python train.py --train_examples=26041 --win_length=400 --lr=0.0048 --shampoo_beta=0.99 --steps=12600 --epochs=61.9
Rows from block 12 of a small sound classifier, named by matrix and row number. Rows with one number belong to one channel. Each number is 128 + 24 x the weight over its row's rms, rounded and kept within 0 to 255. All counts start at 0. Numbers have three digits each. After the name is the row's rms in percent of the matrix's.
After each channel's rows are labels from the 100 clips, of 14976, where the channel reaches its highest value: "top examples" is what is common among them. Only what is clearly more common there than usual is listed. The data: drum patterns on synthesised drum kits.
# convs0: first width-5 conv (model.blocks.12.convs.0.weight, 288x288x5, each kernel summed), inputs 144-215
# convs1: second width-5 conv (model.blocks.12.convs.1.weight, 288x288x5, transposed, each kernel summed), outputs 144-215

convs0.158 103:126107102136150133135133139108118174128114118115142142118143123095119149106066136122149108147151144105135091136133133133149131172129112144119133129091131166142129119130129158110142113137150135120124141136135155139136
convs1.158 108:163104143136112144075091150152164140157145129142140183124120129140170147133137105123104104105098170129142129096096116150139125122099168110098165116134155135102143160141131114156128103134122098151124112129167163135170
top examples: waltz

convs0.266 090:120134131112105102150190160108082137123136122144121142123137154109151143086106154113073106152123104141136108137151116121109157150117112169081107110117108165159103147104184156149089125151145113080147089105128108151050
convs1.266 093:157148103106162164073177154089164096154104148158161128138107120126106096108071126122103153125159097134106117153124106160133167122117149109104119138148125098123094104119149128137104142093132123127156140150141128118150
top examples: waltz

convs0.29 098:116144121134116142162100166097128126139128118106126169080111111128130127162143084103099158109106106087148086121147176139147173097135095117138117170128126096103133093150115099108130161139126114157091084106127147089160
convs1.29 094:166091158144135060115138149100147120170139101183125151100107103121125132135118100059129151106118118151159165138125106090089117126153086164148096118149128116122151108157153157119114166145177139159126119139106124154158
top examples: march; tempo: 70 to 80 bpm

convs0.106 083:131109090140147154160120088111176102134076096104122126092108153093124120102095112105110138111116086146116096109119136114085067107115122122123127159153072122151160109100085085143183112082134099170110091130099112090148
convs1.106 093:151099124134130116081138146127127117133129124109103158137126124116149124093150107122126086115201095118117141105119099129164114143137064132124109134123103128157129115148139124173120141170139120091114136160107164124118
top examples: waltz; thin (high-pass)

convs0.193 099:120070117142119125096142148123055115137161127148130113105136138116151102171109139129151131134134150100130120179118115138126161100126145097167158110107084156142146138103104100103076116093100127099099145132148075153083
convs1.193 092:131167132118110110150167080129152150147120148067124104112140176104169176153094083115123150145105098139172141137103110136094153083091088120145136125177186146160126113115112143084122133101138162146135120129119131133100
top examples: waltz; dembow

convs0.38 099:116174105126091083133104086154129084160077156154140106117086137124134151147147087128112116116103110133127134089148153151128162167098172128089131112117150100089103100151141152134107140125127126152119122161119139136196
convs1.38 107:141162135093130098137140102089126098153175089152129119097140119116156066111098119145162153114107137101146146114134163174092124137080114152149137088137137139162178090135158136135098158118158091129145096133141109148130
top examples: one drop; thin (high-pass)

convs0.189 099:133177108128137163130143143140140129117111130126128165108147135105111154155162094167090170126128162123126158102104198089123130102121109120101114153102125111134099141092136139153121133132150137116095154169114115083095
convs1.189 101:143163123153078131137117115164152116137111089096143166173170143115141105144159105167111109115127075087136168158071082122105114110134125135140124104161116120131152118169125125167170176140112108120186130133118170164126
top examples: waltz; five-four; tempo: 110 to 120 bpm

convs0.283 090:104101147186111161114144151074166144126085093147131135102126143123155113113156144111119117148111168139095135110115129121097124152138110118114074157140140144081152110099164127175135112104115099108109119096110147155172
convs1.283 094:114152143159135149125083138114092142111141178094076113131147141140127127121124126141139117145136158161143140061133088125137106131149114095130136135087094130115129127135122132159107074148125105093110093109114177143091
top examples: one drop; tempo: 100 to 110 bpm

convs0.257 089:131083159109148116133140177093111083123104108110113129087133099137101117123128124145096156130111152118141137161159136132163135151148118119140117132113093124119120132116119117130134142121119096100108125127132109119154
convs1.257 089:114108175082155092138128150164142185107144078140113117146139116140120168161163133128118132126122150115121097109114126122136128112123134132141125147123149092166136157128150152104130114148134130174103156158097164145094
top examples: one drop; tempo: 80 to 90 bpm; pattern: waltz

convs0.82 097:134153102122132146100145139092085158100080107126101090127095164149102126097131108103119124152088126130117130122131092153089114123150095105114142151114138131113129105150138124121149127069089154112101164132160108120083
convs1.82 092:123096157110163139102093090082126082141138106128129130082130143141180143160178090117112106123141106090128095122117086116144113159089096129149118156088126149099157149108114091129101148086120084203051107147165152167095
top examples: one drop; four on the floor

convs0.247 102:105106140133165118137158142134121139085129143147168142129091153106112142149138101148121088150178135122146163104130145148140143181093157168135104148129091144138117137094127133092129081103114137149087101134155103179139
convs1.247 102:098116147141128101156143122117121166172135132116119126094134095092142096128123145142146120112062168173125119086125129157108097174149112109146090132127163148114108165135150126163133195153149138151119132153135116122174
top examples: march; tempo: 70 to 80 bpm; tempo: 80 to 90 bpm

convs0.202 095:126107188181136149120160112110137173146163169174161135113123172132112122111155135141100128126138146180114136155142144125093170122148133074105116103128081107158085110130148116135138089126124139106163119135109130136139
convs1.202 101:109096128134161148156074153153126156154092137105124155126126109192132111125118097118119147158143109133140105132133157106128104129171120127147102117134136145108131130126165117210131173167119094127160101142158120136122
top examples: one drop

convs0.0 092:106108083113086110106178115146147165136133125094110127158147146122130120121100188094130110083165123129113098100144055129115176146142122137198123166128121132135157118118095146120118108124111158111130141130151121143164
convs1.0 093:134123126100111108096069149144162159138110117145133122114134195142137117158140122139084134099063126174176133147116139118123125137094114114106115099148151139123159144167129126148156123126184120124152161130156130160129
top examples: waltz; tempo: 100 to 110 bpm; tempo: 110 to 120 bpm

convs0.260 106:129155111120179108133147126154115113157113154125129199102139130126121088084141097105130104175165121124154165139183120125127113148138116182139138089112153153168155135156107145105180142118120121125114125145173118122124
convs1.260 110:098125135116126126115129137155154174140151145116180128160138118114177142165104139109115104152086153137129132102130114100092115146121137115124094090145128103091122149139107117107138136074108101127099126126126138130108
top examples: tempo: 70 to 80 bpm; breakbeat; five-four

convs0.150 085:134167130138127135105128091120096148167124106161127119137108146126151063112157110123130125106102127107129153131101132086131097107078134108099140163152102142140191153141128076117129134124121072144102096126121152138118
convs1.150 087:138136195102141137111095149116108143123094124134132122117101132116157146113127110163116147159115157094086155146143119119142130112056078126150108129164129146159104102146129146123136165097130125090160125156127136154109
top examples: waltz; rock beat